A small contrastive image-text model, trained from scratch: text encoder moe top_k.
Rows from block 3 of the text encoder of a small contrastive image-text model, named by matrix and row number. Rows with one number within an expert belong to one neuron, the router's apart. Each number is 50 + 10 x the weight over its row's rms, rounded and kept within 0 to 99. All counts start at 0.
After each expert's rows are labels from the 100 texts, of 14848, where the router gives the expert most weight on average: "fires on" is the input token at the peak. Only what is clearly more common there than usual is listed. The data: short English words printed on busy colour backdrops.
# router: router (text_encoder.blocks.3.mlp.router.weight, 16x256, trained with AdamW), inputs 128-255
# up: expert up (text_encoder.blocks.3.mlp.up, 16x128x256), inputs 128-255
# down: expert down (text_encoder.blocks.3.mlp.down, 16x256x128, transposed), outputs 128-255

# expert 13
router.13:64 76 59 70 64 75 32 55 57 61 48 66 58 53 31 49 44 47 57 49 50 93 43 47 49 48 57 60 50 37 63 69 47 62 54 70 42 48 47 49 40 42 42 57 60 42 52 50 54 44 58 42 43 67 53 47 39 50 44 57 46 66 34 61 32 45 35 52 56 54 38 38 51 61 47 53 53 44 59 72 41 46 57 47 40 56 53 49 38 69 45 52 66 44 58 56 63 59 40 55 63 59 33 58 40 36 53 49 54 46 47 64 43 53 60 58 57 46 48 55 53 19 46 49 47 39 46 48
up.0:38 49 51 65 53 43 59 50 55 45 47 45 25 51 41 43 48 52 49 42 49 50 48 52 40 52 52 49 37 43 36 54 46 67 46 51 50 36 56 42 39 49 45 49 59 55 49 48 47 56 58 51 50 52 55 50 55 51 38 49 52 45 45 42 41 73 50 50 52 47 49 39 47 48 50 58 43 45 52 48 51 24 51 17 49 47 47 35 47 46 51 51 42 79 39 29 37 48 48 54 53 48 45 50 47 52 42 48 51 62 53 45 52 38 36 73 53 57 46 59 28 77 48 49 66 18 49 62
down.0:50 47 57 49 52 53 51 47 44 49 47 52 50 49 50 47 53 50 54 36 50 42 51 44 87 49 54 99 43 44 54 53 51 51 49 49 50 65 44 40 49 48 90 47 45 49 48 49 54 49 67 52 49 46 49 52 43 48 59 45 52 52 45 47 49 49 40 45 63 57 79 45 49 53 51 55 55 48 52 52 54 49 48 52 52 51 51 45 56 48 63 53 52 36 53 50 47 78 51 52 46 46 45 55 43 50 49 58 47 47 49 69 40 51 49 60 58 59 64 48 70 47 44 66 51 49 41 61
fires on: "bird"; "clock"

# expert 3
router.3:54 55 46 42 51 68 52 35 41 39 52 51 54 45 62 64 42 58 63 48 47 50 44 53 42 66 37 47 54 59 33 65 72 59 34 57 88 42 55 30 45 51 31 45 56 61 61 52 48 52 64 42 59 49 61 55 59 31 51 57 62 60 51 49 55 48 45 41 55 51 48 56 31 52 55 57 44 39 61 59 43 48 56 42 53 56 50 48 72 46 52 38 55 67 50 48 47 62 41 50 49 43 41 55 44 44 51 55 56 45 38 60 47 53 42 55 53 72 43 47 52 51 56 48 55 57 49 44
up.0:50 48 50 93 50 46 49 66 42 38 51 71 49 59 66 39 56 47 82 49 44 51 47 48 56 69 35 46 50 35 46 35 41 50 52 53 58 47 47 49 51 50 49 53 54 58 49 39 50 35 67 53 65 58 46 53 34 70 61 48 47 53 38 37 31 43 45 52 58 51 49 43 71 40 52 59 33 44 48 58 64 55 44 27 30 50 50 47 53 50 50 53 53 55 50 50 47 50 46 20 46 53 63 56 51 60 46 42 57 38 45 51 20 45 61 41 73 44 46 43 54 60 49 51 50 53 55 49
down.0:65 75 33 54 46 77 51 52 62 49 56 52 63 37 41 49 42 59 08 49 49 56 50 46 47 52 53 48 50 50 46 57 55 44 59 51 47 61 51 54 00 50 49 46 51 51 51 49 48 49 50 50 47 48 50 52 44 42 48 47 49 39 55 34 33 36 50 76 53 38 50 52 35 53 56 57 53 47 50 50 54 51 45 52 51 54 53 55 50 37 50 48 50 39 48 52 53 52 50 73 51 51 53 49 52 55 54 63 65 52 53 62 40 50 56 58 35 27 46 51 50 50 69 47 41 48 39 45
fires on: "cook"; "lip"

# expert 9
router.9:50 56 26 51 61 64 62 31 65 39 37 61 51 67 59 53 67 52 55 46 45 64 54 58 34 59 39 31 62 64 51 46 57 69 55 61 45 44 57 53 56 45 52 56 61 51 53 40 65 70 55 66 66 41 42 53 47 56 60 51 50 56 44 50 41 47 55 57 48 57 59 79 73 54 65 63 35 74 56 53 56 37 59 39 50 61 51 58 61 51 75 53 49 61 49 60 50 43 49 63 58 37 47 36 53 42 52 34 54 52 57 46 44 51 41 52 64 53 60 60 62 50 56 64 58 52 40 65
up.0:42 45 41 46 31 47 48 38 49 40 38 31 48 50 33 51 50 54 49 38 52 49 66 45 50 47 60 73 48 52 56 51 58 50 62 47 50 56 34 37 46 51 47 66 55 54 50 50 50 34 50 47 38 34 47 56 50 54 50 51 61 48 51 31 29 53 35 42 50 33 47 37 59 48 51 47 73 43 42 47 50 34 37 45 54 38 45 65 35 50 50 57 52 66 48 54 56 65 51 09 55 51 50 40 50 46 46 60 50 54 28 59 55 47 50 40 17 34 56 34 51 61 53 27 47 50 46 52
down.0:67 49 47 42 51 45 48 48 49 49 41 27 44 48 59 45 48 54 62 71 51 59 47 45 42 51 50 51 52 34 44 23 53 51 50 48 51 50 43 38 50 40 63 55 49 49 62 48 55 51 32 49 48 50 55 51 51 50 57 43 49 55 30 49 48 49 46 51 40 32 48 47 53 38 80 51 49 38 48 60 73 55 51 49 50 47 74 50 49 54 46 51 47 61 42 55 00 50 57 52 53 52 52 61 50 63 50 50 57 62 44 57 50 52 62 53 57 47 48 51 61 47 48 56 54 55 50 59
fires on: "fish"; "left"

# expert 0
router.0:49 59 43 58 48 77 60 42 52 24 50 51 51 63 44 39 46 49 57 43 47 36 69 52 44 57 39 49 55 48 62 35 57 52 61 68 43 49 83 56 32 45 59 63 63 41 61 55 41 55 46 79 54 47 52 48 69 48 56 52 54 61 53 51 51 57 70 67 59 52 53 70 56 55 56 59 44 49 46 43 43 28 36 53 56 49 42 65 52 61 56 34 52 56 47 62 50 51 61 49 35 53 35 35 49 51 49 63 56 54 59 75 54 52 66 43 39 73 51 44 40 44 53 54 53 46 44 52
up.0:72 48 52 53 32 59 52 67 69 52 57 48 50 55 49 50 42 56 57 48 65 50 54 57 39 51 47 48 41 35 49 54 50 55 38 33 62 43 48 52 57 52 49 48 29 43 48 49 50 54 51 55 51 50 68 65 44 48 45 50 61 49 49 52 49 54 52 55 55 25 50 50 27 49 34 50 69 55 45 49 54 63 48 51 46 49 45 53 83 58 50 58 63 47 49 62 28 49 48 51 47 25 41 40 42 66 36 47 50 45 53 70 64 48 50 44 48 51 53 49 51 75 47 59 49 49 64 49
down.0:51 46 50 27 57 55 44 45 34 50 45 49 50 50 53 41 50 77 82 55 49 50 50 50 50 49 49 47 55 53 65 37 61 44 61 45 51 46 57 37 45 42 52 55 51 51 50 50 46 50 56 50 50 50 46 50 37 59 49 38 59 51 47 48 64 53 49 63 49 54 56 51 47 49 64 48 49 48 50 38 56 48 46 54 37 57 57 43 43 50 51 52 25 52 43 49 70 51 74 47 51 51 48 52 50 59 50 52 50 48 51 48 37 23 43 48 57 53 51 54 59 51 50 50 49 52 54 44
fires on: "lamp"; "gold"

# expert 6
router.6:59 59 52 40 50 65 61 44 43 51 43 51 41 53 44 57 45 46 54 52 36 50 44 45 66 69 45 46 47 39 67 61 57 58 60 84 43 35 31 44 47 55 42 48 65 42 53 63 43 59 45 54 69 49 48 65 69 39 76 58 47 68 65 50 40 47 48 45 68 35 52 38 43 39 39 61 38 49 56 64 42 66 44 49 67 46 60 39 52 58 42 53 52 48 56 52 36 45 56 52 49 44 39 27 66 43 49 55 55 60 52 60 52 53 42 39 47 54 57 45 57 29 70 50 46 57 49 59
up.0:54 46 53 51 46 50 49 54 50 54 42 51 65 57 49 52 19 52 41 49 47 50 50 58 22 43 61 46 49 65 49 52 53 60 35 38 52 46 35 49 56 51 49 46 44 43 62 49 49 74 54 58 52 49 53 50 59 42 58 49 59 56 48 48 74 80 53 41 46 47 44 51 45 52 47 47 44 44 54 42 33 79 36 56 61 59 51 52 45 49 44 44 54 35 57 51 39 48 49 23 51 28 45 22 50 41 61 52 60 42 57 38 48 35 55 49 45 53 51 50 54 51 63 39 52 01 47 50
down.0:50 49 51 44 51 56 25 52 51 49 45 49 54 51 28 64 49 45 53 83 37 48 36 50 50 59 56 48 46 51 41 52 50 53 56 43 52 49 44 56 00 53 47 51 50 46 46 41 51 51 69 52 54 58 46 50 44 48 49 56 49 55 53 52 99 49 51 45 46 49 59 38 57 61 49 48 50 46 47 49 50 42 56 74 23 59 45 75 44 55 52 48 43 50 36 50 26 53 56 40 60 41 63 50 50 50 48 55 41 51 40 50 40 49 46 48 32 49 48 31 55 50 65 49 47 47 49 17
fires on: "pig"; "sale"

# expert 15
router.15:58 61 38 50 42 51 51 55 68 52 32 51 50 64 53 44 57 43 64 50 46 52 46 33 43 50 55 37 51 72 51 66 54 56 61 47 31 43 50 40 50 67 57 42 63 41 57 58 67 52 38 74 38 46 62 53 58 49 55 57 43 51 56 48 41 52 52 36 54 52 64 28 66 51 58 53 54 57 56 46 44 45 52 57 48 42 47 51 58 82 53 54 63 55 45 48 60 52 41 56 40 45 51 44 40 36 41 57 59 56 52 45 45 50 60 24 66 61 58 54 69 55 48 60 50 28 37 40
up.0:53 51 49 43 51 53 51 48 48 49 51 52 49 42 49 53 53 50 40 49 57 49 48 45 58 51 00 49 55 39 53 54 37 52 47 44 51 61 36 52 55 48 46 50 48 44 50 48 56 53 68 50 48 51 48 49 50 45 37 49 54 59 32 60 39 59 51 87 48 65 51 35 19 55 55 62 39 32 54 31 57 06 57 50 38 56 46 57 62 52 31 46 42 51 45 48 76 50 46 55 49 46 49 51 41 47 60 43 58 56 30 43 44 49 52 44 50 47 51 49 45 49 46 52 77 50 50 49
down.0:64 54 50 79 60 84 49 48 51 35 49 58 51 49 59 42 63 49 55 49 47 63 47 49 52 48 53 84 46 49 50 48 53 54 51 43 47 49 54 52 34 53 41 51 55 00 42 51 46 41 49 50 52 49 33 49 52 52 51 51 57 50 47 51 54 14 40 49 61 51 38 37 51 56 43 36 60 38 80 47 42 52 50 53 75 50 50 47 56 48 40 45 50 54 57 52 48 72 44 55 49 52 49 49 74 50 52 51 50 48 59 96 43 49 50 63 73 54 56 54 66 49 52 51 46 51 44 45
fires on: "wheel"; "snow"

# expert 14
router.14:56 66 27 45 43 34 44 46 57 52 50 47 32 48 44 71 83 46 55 46 64 51 67 65 42 47 50 43 52 53 57 47 49 57 46 56 52 42 45 50 17 53 49 67 40 49 65 45 45 52 47 39 56 39 46 59 50 59 70 45 53 70 34 60 36 60 42 40 53 45 33 50 56 51 46 65 57 33 48 34 46 36 32 44 62 43 42 30 45 48 57 45 41 64 42 54 44 53 56 64 40 54 48 29 47 52 55 54 51 42 49 51 46 52 48 41 39 65 64 59 33 44 47 47 48 60 69 42
up.0:54 59 53 62 30 55 49 56 32 35 54 50 63 47 62 50 49 51 49 56 49 50 47 61 65 53 55 48 56 51 48 41 48 56 51 58 52 40 57 50 52 37 52 60 52 55 21 50 50 39 54 43 42 46 46 65 50 59 42 39 59 59 40 37 49 52 51 51 45 51 51 38 03 40 61 47 44 53 55 72 21 39 42 25 48 56 52 51 48 34 50 55 54 32 45 50 56 65 39 46 61 36 55 53 38 51 56 53 61 50 55 56 48 42 55 50 62 46 49 50 59 51 52 45 10 50 54 45
down.0:52 34 53 30 53 70 39 60 41 54 59 66 49 49 33 39 76 32 54 48 56 47 54 50 37 54 64 43 62 52 37 58 49 49 43 47 49 42 58 44 53 51 67 50 36 55 50 54 47 49 46 64 49 53 44 49 66 01 46 42 51 32 68 61 54 46 57 60 63 51 54 55 48 51 48 52 55 47 50 42 81 56 52 63 58 52 33 54 54 44 31 43 40 48 58 49 62 50 51 54 52 47 41 53 48 38 40 47 53 41 40 54 59 46 51 45 27 49 48 49 45 51 51 53 57 44 49 48
fires on: "oven"; "mind"

# expert 12
router.12:54 48 44 42 51 60 57 37 56 46 54 58 35 46 75 40 64 47 54 42 61 40 64 60 48 66 56 41 85 50 59 68 56 48 60 56 62 54 54 70 40 47 56 66 49 52 45 53 49 55 43 50 49 55 59 67 63 54 53 61 56 46 37 37 58 72 50 33 58 50 49 55 54 41 54 60 32 35 39 55 52 54 60 45 51 73 51 72 68 66 50 58 55 52 45 50 54 69 58 58 49 30 47 29 61 57 49 53 51 60 58 58 53 49 36 58 54 49 44 73 50 62 61 44 44 70 64 45
up.0:49 49 70 50 51 54 52 50 49 20 47 47 50 12 52 47 48 50 51 35 49 67 55 49 54 45 65 53 43 52 48 34 68 67 50 50 47 51 30 49 52 44 53 50 52 32 53 44 49 36 55 44 47 52 48 59 60 63 51 71 45 52 51 41 40 51 37 47 58 49 57 59 50 44 53 46 40 25 62 52 44 40 48 49 71 51 53 66 48 33 41 50 88 58 50 72 45 50 51 61 45 51 45 55 48 44 51 67 52 41 43 67 42 48 55 44 48 38 48 49 43 51 38 46 51 51 50 48
down.0:32 41 50 47 41 49 56 56 49 49 62 42 49 55 48 45 50 52 41 54 57 22 47 56 50 54 53 59 51 47 51 51 38 48 52 50 33 51 51 46 39 37 51 55 39 59 44 49 47 52 52 38 49 39 29 51 48 43 40 45 58 53 59 50 60 59 68 30 46 51 50 54 42 45 53 30 58 99 53 53 64 52 53 60 53 53 36 49 36 49 60 53 49 36 50 50 52 42 42 48 45 28 44 53 49 43 48 46 40 53 48 41 50 50 53 49 38 56 62 67 48 52 51 41 48 54 49 47
fires on: "zone"; "army"